A small multi-label image tagger, trained from scratch.
Model: 8.42M parameters, 48-pixel images, arch convnext, norm layernorm, activation gelu, moe top_k, num experts 4, patch size [4, 4], layers 10.
Training: adamw at rate 0.0014, 15300 steps, batches of 128.
Data: trained on procedural textures in two colours, tilted and lit, 20.1 epochs.
Rows from block 7 of a small multi-label image tagger, named by matrix and row number. Rows with one number within an expert belong to one neuron, the router's apart. Each number is 500 + 25 x the weight over its row's rms, rounded and kept within 0 to 999. All counts start at 0. Numbers have three digits each.
Before each expert's rows are labels from the 100 images, of 14976, where the router gives the expert most weight on average: "top examples" is what is common among them. Only what is clearly more common there than usual is listed. The data: procedural textures in two colours, tilted and lit. In brackets: how many of the 100.
# router: router (model.blocks.7.mlp.router.weight, 4x384), inputs 320-383
# up: expert up (model.blocks.7.mlp.up, 4x96x384), inputs 320-383
# down: expert down (model.blocks.7.mlp.down, 4x384x96, transposed), outputs 320-383

# expert 1
top examples: green (70); grey (60); ground colour: green (41); pattern colour: grey (33)
router.1:492551475499511508499522517517488491503469510508510560510457480466510476507500483505507525517499539482531474497514534500546521531512490489491499528470515516478480468489550519507502500529495479
up.0:545493535511490493498529489431526463512503492469480520513445490510522589524531505530500527491486496528502482522523509517498505504496546485507482486485506498506497490506499551532490483530510512
down.0:519512508490514485478431489522497490508531497544504462501495521493487495529501508517493494519522521508519510509509510498477510495495484461474514483518483530501485453480502510510510486497465484
up.1:509518505464514498505486508450463443523453523490487549495500466518465555482493497531516502506508505499471474519559548509534527504491517496484482506491468510500527549504472512476508560537488531
down.1:504524486486456480466482520487496457494513507481526513511527495497483470476516512503513503534504508505505454475493555475511512514545500495537519458529483519483516471509471486569491487506541532
up.2:442528428506513468470570529498466429456537481514502473523536517499524547485513514471484496517494453461507480481504486521506456513490489485505512492522499496510493484507483480502482542455504547
down.2:486470537490510487498477507452513489490512510542488473526520505483529498529504452497433517483479467500501512544477466534537510499498497496452440520475488509493515529508529548534471485521516437
up.3:514503489492454468523488470506493468493532501484496494455477489473504492495437525523471422497530494510472491483506481537493500496508500489479519514478520489500496528464513474524490521482503490
down.3:517527530472498468518511482519470448495554470490490495542496549500501509516500510498496512502505505474490503480465473489502519508495496494496495538474489497488464520472531488478500547526492485
up.4:532514491515499489526533478456503490488508500492495466485482537487506583496544518531506522498483492501513541486502431540486532507504501521486532525497487519514506511497521492548488480529514498
down.4:514531509480522502548495476500536484490536484522490480504530517513493472490484517493542521505528519492523516506522501508493496480502502477442503545481491474495476509452532490497494504508527496
up.5:542502509487498474490526485485496552479482499522505431497498554474469451512430488508473506493533501515477565479475454509517494474504504513481499502584483476505515531503511489490526486520512481
down.5:502501475503495475485496495521492464494544531524495503487477506478489496515485470523462502495520518513508521513466520517499486496505497443485524532457497502524501428510492490527497531479465501
up.6:481483520525482462519519478452505512497524484513477455491496526473481467504449519502480501476512484524490583468474447499534496469491504499484545492571504485504488555492495477518535528480526519
down.6:484504500507503489458481507497505513500526489514499492510488503476506503512509466517467485499533522501464541504483475506486487498483485416490519584453535529533507483527502496521484479494477447
up.7:541500513510479487508497485430467484521509508465522477491501506507530504503494455491476512491512511528480517548477488536546489525510482479447524507556501484470494490499504543474529529521532506
down.7:514503493508535485484488528530513480491489480536529491510567485521501491521483535536544505522528526516446494476533480485513482491485478433469500488463492500494465507487483539506515492497509465
up.8:529507514513514511505496506461530486474499492492487499496468521478539549482491509461509544533493489503502522552477466449487495507510519473441509517577493490513502509508490510511561517506519538
down.8:562483506489521526534481529499485503520503487517494503521522494534473494493486516534533510533513495553493552512492524522517517483519528440488541512438476465502484495488504527532515527503473494
up.9:549506516506497502514471467480522480506498469477507495471504493511514479509476488497483493480493518521488509519427491463514493466489488472554494488519477477492523521497510497518539517514516447
down.9:488511533508523495560528485504450517522524483495506504492497508500492491496495498452490482470505486463517535530502470516496524511485496521487462492489474505526506529513526573503474493481514521

# expert 3
top examples: blue (87); black (57); yellow (53); ground colour: blue (47)
router.3:541476533494515488486491489492490571514466513476458449485531486510494437507506478511487570477491529488504540480507449546498487498495507461503501510488511473493463496500533515488474485500497475
up.0:492487480569484460513520511440481503516559536469466532523544503540528482494522489499521498484497483471494487529492523538555502499509490512500496526479460529513486493507526514511483466526510513
down.0:469478515502507480526478481499502467525484487522483515518471505490476466463486499449509485540513487511519425492528503516452508486526483524533507498500520499504499514509484490473465498503498547
up.1:544505534513507494525468478474494470475512511460502495507458502495527634505520471518493501502492518493518509504515490508515521492485499483521508478501502494499529478509501511530504531511505490
down.1:489504514489503485480500498509536512475504494486474451529525499510514498459497538503469519509488490486482498495482535491465489491491493451481481490488459489499505506489498468502490466508502484
up.2:526465523474465450492469469520507504519492492504513537492461499492490486502485485501508545480504504494462498495481519494567451493506514507483487501525522488505498569495512507508499517516501464
down.2:491531499493503525496514501500479479499524520489515515500497495504494528537503488509454479488528487492494493468506513467485503533512523480534466530502497479464492450506515506482496478536512478
up.3:535490481513472502509477494495505487477507503496483496482531481477525509506489513466508459517522511485497454542466526532495509488531478498480491534474468501477513553459436524497519524486505486
down.3:502519508494518538496530524536496466470499517473472472512511513531493486529503515492529520534526484482465442486489478501485465464488512542504504480505491482498547527436506475529518489511503505
up.4:535496506522464460489469486534516529509497514541503534531466507492514465503450484512484492472532471505493513504472505479560500480514535525498517471552555499483534526502467540509544528545525457
down.4:509503499504512499470492502507506499483501516516488531514510498513483526531516522501473528504508508492539529510503551513492500547482508453463487543479516487517482482477497514497507501520531467
up.5:534505514497471511498526461516501512471538482476520534518465506496517477475478506524516520431510522544524474471461511490560495469436503482533494506516508508491528530500480498465520536511517475
down.5:463492500489482481535554535558502552515504496515519519487488502463516512528473514497506470476493472459514515491495493500510477492521522518537507460467503533440506487481486458486517497520465514
up.6:499464518475502499511480509506489467508495506485487552510456465470501516461524477496478485478482516526481519525501558472509521505534490525518496481525506512486505537462494547555508506482503481
down.6:494524509506440454487501496502512483506559474499486556494524496505508501483459559515532504505499493510508509482512550526502510518503476464487548473430492490522497489519481462505481502516559542
up.7:529488481491485523533501495488516515502507512452493512492543469487540517479534494475474484469495512500483432554528530514464522464496505521495494485490505485491477522508441534501482488470485493
down.7:509513525495485496487519540499501462467492498488501491487554564523501486478515521504488514520525466498485470498516500477502464472455518531476497491501525517482489548477469462539477472486519480
up.8:521500510496472475524517490491522500521492499492547509494526451499501496513533497506522486451482535506491490520486480485517517500526539493493512495597564515508490512480508532501547455515539502
down.8:498514528498490494449502511474517469501555480533486570511521487487506475502478553515545512490487482481513478492546536528517520501484503523509547486479512484458478494470485500536487528508497512
up.9:499482519519495460516466491513508523486502503496525541499464498482504464500450497520489489472526506495486493500459514495581484463520513519506495477523555478491500503491522521498546515511515494
down.9:495521489489532506470460511489519473476539497483484578499500508512486514543501522496441515476483516491528491494460533489507508504492505469470496519494512507494503457499519472472511496513504501

# expert 0
top examples: grey (100); red (88); pattern colour: grey (51); ground colour: red (50)
router.0:522494506492480484496498539487519490522471517501499450519483543525484559529520518521509502477496505488515521455539451520455496504473511490519520494455508464483488554511518531517483477511473494
up.0:538546526501489453497518492483489494492454524477523512531489452518507489521502471544508515476531488502474491569527542489517475503526556507495506511498522501511529484520487522478502538478499512
down.0:497507513517496533491492515509474490494466543487493516490480518495477489480507514487483463485471491509464478500469489516460483494542532500523499485455524546512504502501470505482518483542488505
up.1:479498500547518495520507489408477509485501460458499522472499453505505520510511494515485497490489470523467457548507507487498500481494496526497488493496468510473523537491497547554526488488499501
down.1:456537525494506522492505525498507515513499462500509474482542515489450524490515458483511448476513511476539490460470491491481512494474467499508468513483502472467503538451506534491506522487511498
up.2:545492503511524507494515441491481476491570490467505478485475524518530538505449509489519427485478486498508515515482468523526454496489480492514468494495517494519500432466518494534496507461496494
down.2:508485542500482518489463481507483509484467527489525478483502495502512517521507506534491499482523483518505482492483483506499522466518521535480481511555514504464503474538484525478518470490461459
up.3:504524520500488478478504490450487558503518499530540469510474536471473476521482479512511500500553522487512514501507479485521491516507483497488493508549494511513508496510447505484505570511515492
down.3:497480462505522474502512515515574516528496477470508485505523495505513495506512513487497471540492500479470523485529477502536479483528521455476477495468439517510508482474506483496509477521513509
up.4:512498488501513484535498500414511508478531484448525471515460492524495527494504494517481455481485508502478478526495466512507472483532492489514498523495489473495477483506517562519489488500509480
down.4:486532542517491496512498509514494497501447498475513441487547531484500529496516483504536497489500506488493473466494470483473525512489510530505499523516517487499512522456474531495507491467519458
up.5:523527523526497492503465497456521489490438505527487551517492517473495507497486495478505589520515475516511509508521478505482521491493501517510495511531494516518542500514529481486536510514509467
down.5:483499467474496515514493452474538492509519470465473525508532475504508544502494472487539479463511520509526515537488486491521479521453472570461482520517481538452548516479487459518507503536543504
up.6:535518543513489512514488524485518501480522495493532501504430493502519473511497522526508458518505538506519545535497479501553506528560487524515479516587498514531496450498519572529532524529519500
down.6:496484532500507512490518502507475518504570507467493523499512494514514502560528497525501500474508501477501505491499528517494488503523490467500501530446524501512481483500499501492513474523513524
up.7:488531475532419457505539504504506485495465505475485493498549487498495487497518503484483473496506464529485489501471502501498485501501515513495523499550486535518511537529495486528481476518529513
down.7:491498520501503525453525496475479517499463525458485520463497518489480487493520464529498516500492487500461527487513468515470476471485517493557502468538524522522512445508471501523483456489515467
up.8:482535537522520513502494468503508481486511508507505612485520505503500473507469545501488474472501484547520524516508486508523502499504510494477490500505542502527499470496506463510538488519524519
down.8:502499442507503503487498489512447497510477523495464525526500535520492496539517490474498490481478515509538482509524523517518499505556513443498494493492523512496494503515484514479505514487501530
up.9:515516532489488508492490502490477490489430495478498533462468457483508496491494498512499512482480514501497494545521543499547464475494506503511508497525503506493493516477502503468482522482517464
down.9:494485533509476491526506479468538484500520500474497517514525476507511513521507510495454484492515508512468515481519521494487481499500492474472498473495480483486490493509518525480515471494537542

# expert 2
top examples: pink (100); purple (100); pattern colour: pink (57); ground colour: purple (57)
router.2:534511496485528473491504497475507469503497496503470499502491508479517523511462459511498514519505524496505463512460514496496490501504497491520515486489486495485498527496488531535511531540494519
up.0:458515500491492501476509472522472470503473495483472539469532468480502497487483456484504510499488502482487465499522535505511481498488494495499478521458521499492503521513466479474486523501506473
down.0:506504511494517475517482493524478564516503498495505473484505533480510502519515510521489466521518532510482532502478557520484491506461511465508483524504498510465506529490511524486510503489477490
up.1:529539551502473501470510489469506570492545499477533519496451536481513470518508534515500465459518452525484485517491453482535519484474525521473519499524525506495519436498536502516506501497514509
down.1:497506488516506505523528503518494495496537502466515492507506491498483521502501507472513492469489517499530498499511489486512512497536514535527510496415440476523527543496503494495495464486478542
up.2:478498504476486494505505484489475480500527481482475557504453511494499530497509504509526486520462498520507502504427494520481523502522474524503492512511541522514525495478554521556523462508513504
down.2:487475484487488482466469471501475473496497537540512491478463509485490480472475479499497514514483486522483507537526440516468514484486504497480519488531568478553482461501488499526488491512506449
up.3:490514525483533534508487507454498545510524510492516504503481547490513503516511529503510498509530459524537483508506492524495486536511494539512487526470500545516502445484547517524496426534495520
down.3:490495498497482487466498502498507528513483507477504542515459473496513481475477449506518479535494517479460529514514523499534491508508517525508537465501476525517527456530485471504470511487504522
up.4:476489566542435508471524485459508535514467484497483501462473541460471487527501510467489528474514497513487513508527464481548500479551508506468510547511500499471480477513501476462495488454483494
down.4:479530500505532522503502507493488513496509461461506475493513507469495481516523501533505489497485512477544533534479507495482473504483525506481486537491455523471488466497483483506503496514489480
up.5:499531549526576495515468489485516504509484488480508577497440505504482491543559496505496511488487514530493491538514520502526548507488509531522492491537501496494544494506520521534552517512503449
down.5:503489507529457496551470529497511498502568498533485507477544508493474526497483512508498511467491499483509521510495513504496491516456544516452536497514511484479504438523531509523499504505519534
up.6:432510551522468504518514517438526487506461512510502588509455504479498515512524482528494531512517499554488476534543518517493478502509507530528491505469533515527499522521495503504516498524533479
down.6:497529531455467471484480502500489505479485493502489480516479531489491514538554489464510473498496481536479487487459512528473483476449509518438526466523511528476502483515524513524472511490517508
up.7:481491515510535494491519524459487502511518491504489494491504502481492488489548443507537520477496472500530517504479454529512485484503509487496495496495524495503479434491481498484496492554520496
down.7:490459508498526452539510471543526532527470481557492470496527499502511502497514486514491468518513517478504500493558498499509481497464475481476458488525479509474550469515529507432513481518495483
up.8:480510500470542513499472463480498540491533496479481535489488468484516474501511525495497470455476514506487482521520504501495485513500507490467487488457464535498498502483486519523483412499521481
down.8:505490484488486494473502487501532489501474488532491525515525512511500536488507473512523466548491505480493482496552550497508496504512493474491533468493504494533491510494470477497520524517544555
up.9:522506533482489482528501499521510472509537508503475445520547492465512512472502520512510460485458496509521557466458491478498511517496520531473476502527507531512498533484485489527487475496499551
down.9:504473499492517505506509524488512518485490496512499526477468459480517490445465488511464511567500493511498496493484558511523492518528485470507515490480545508527523447528511493530496461506482503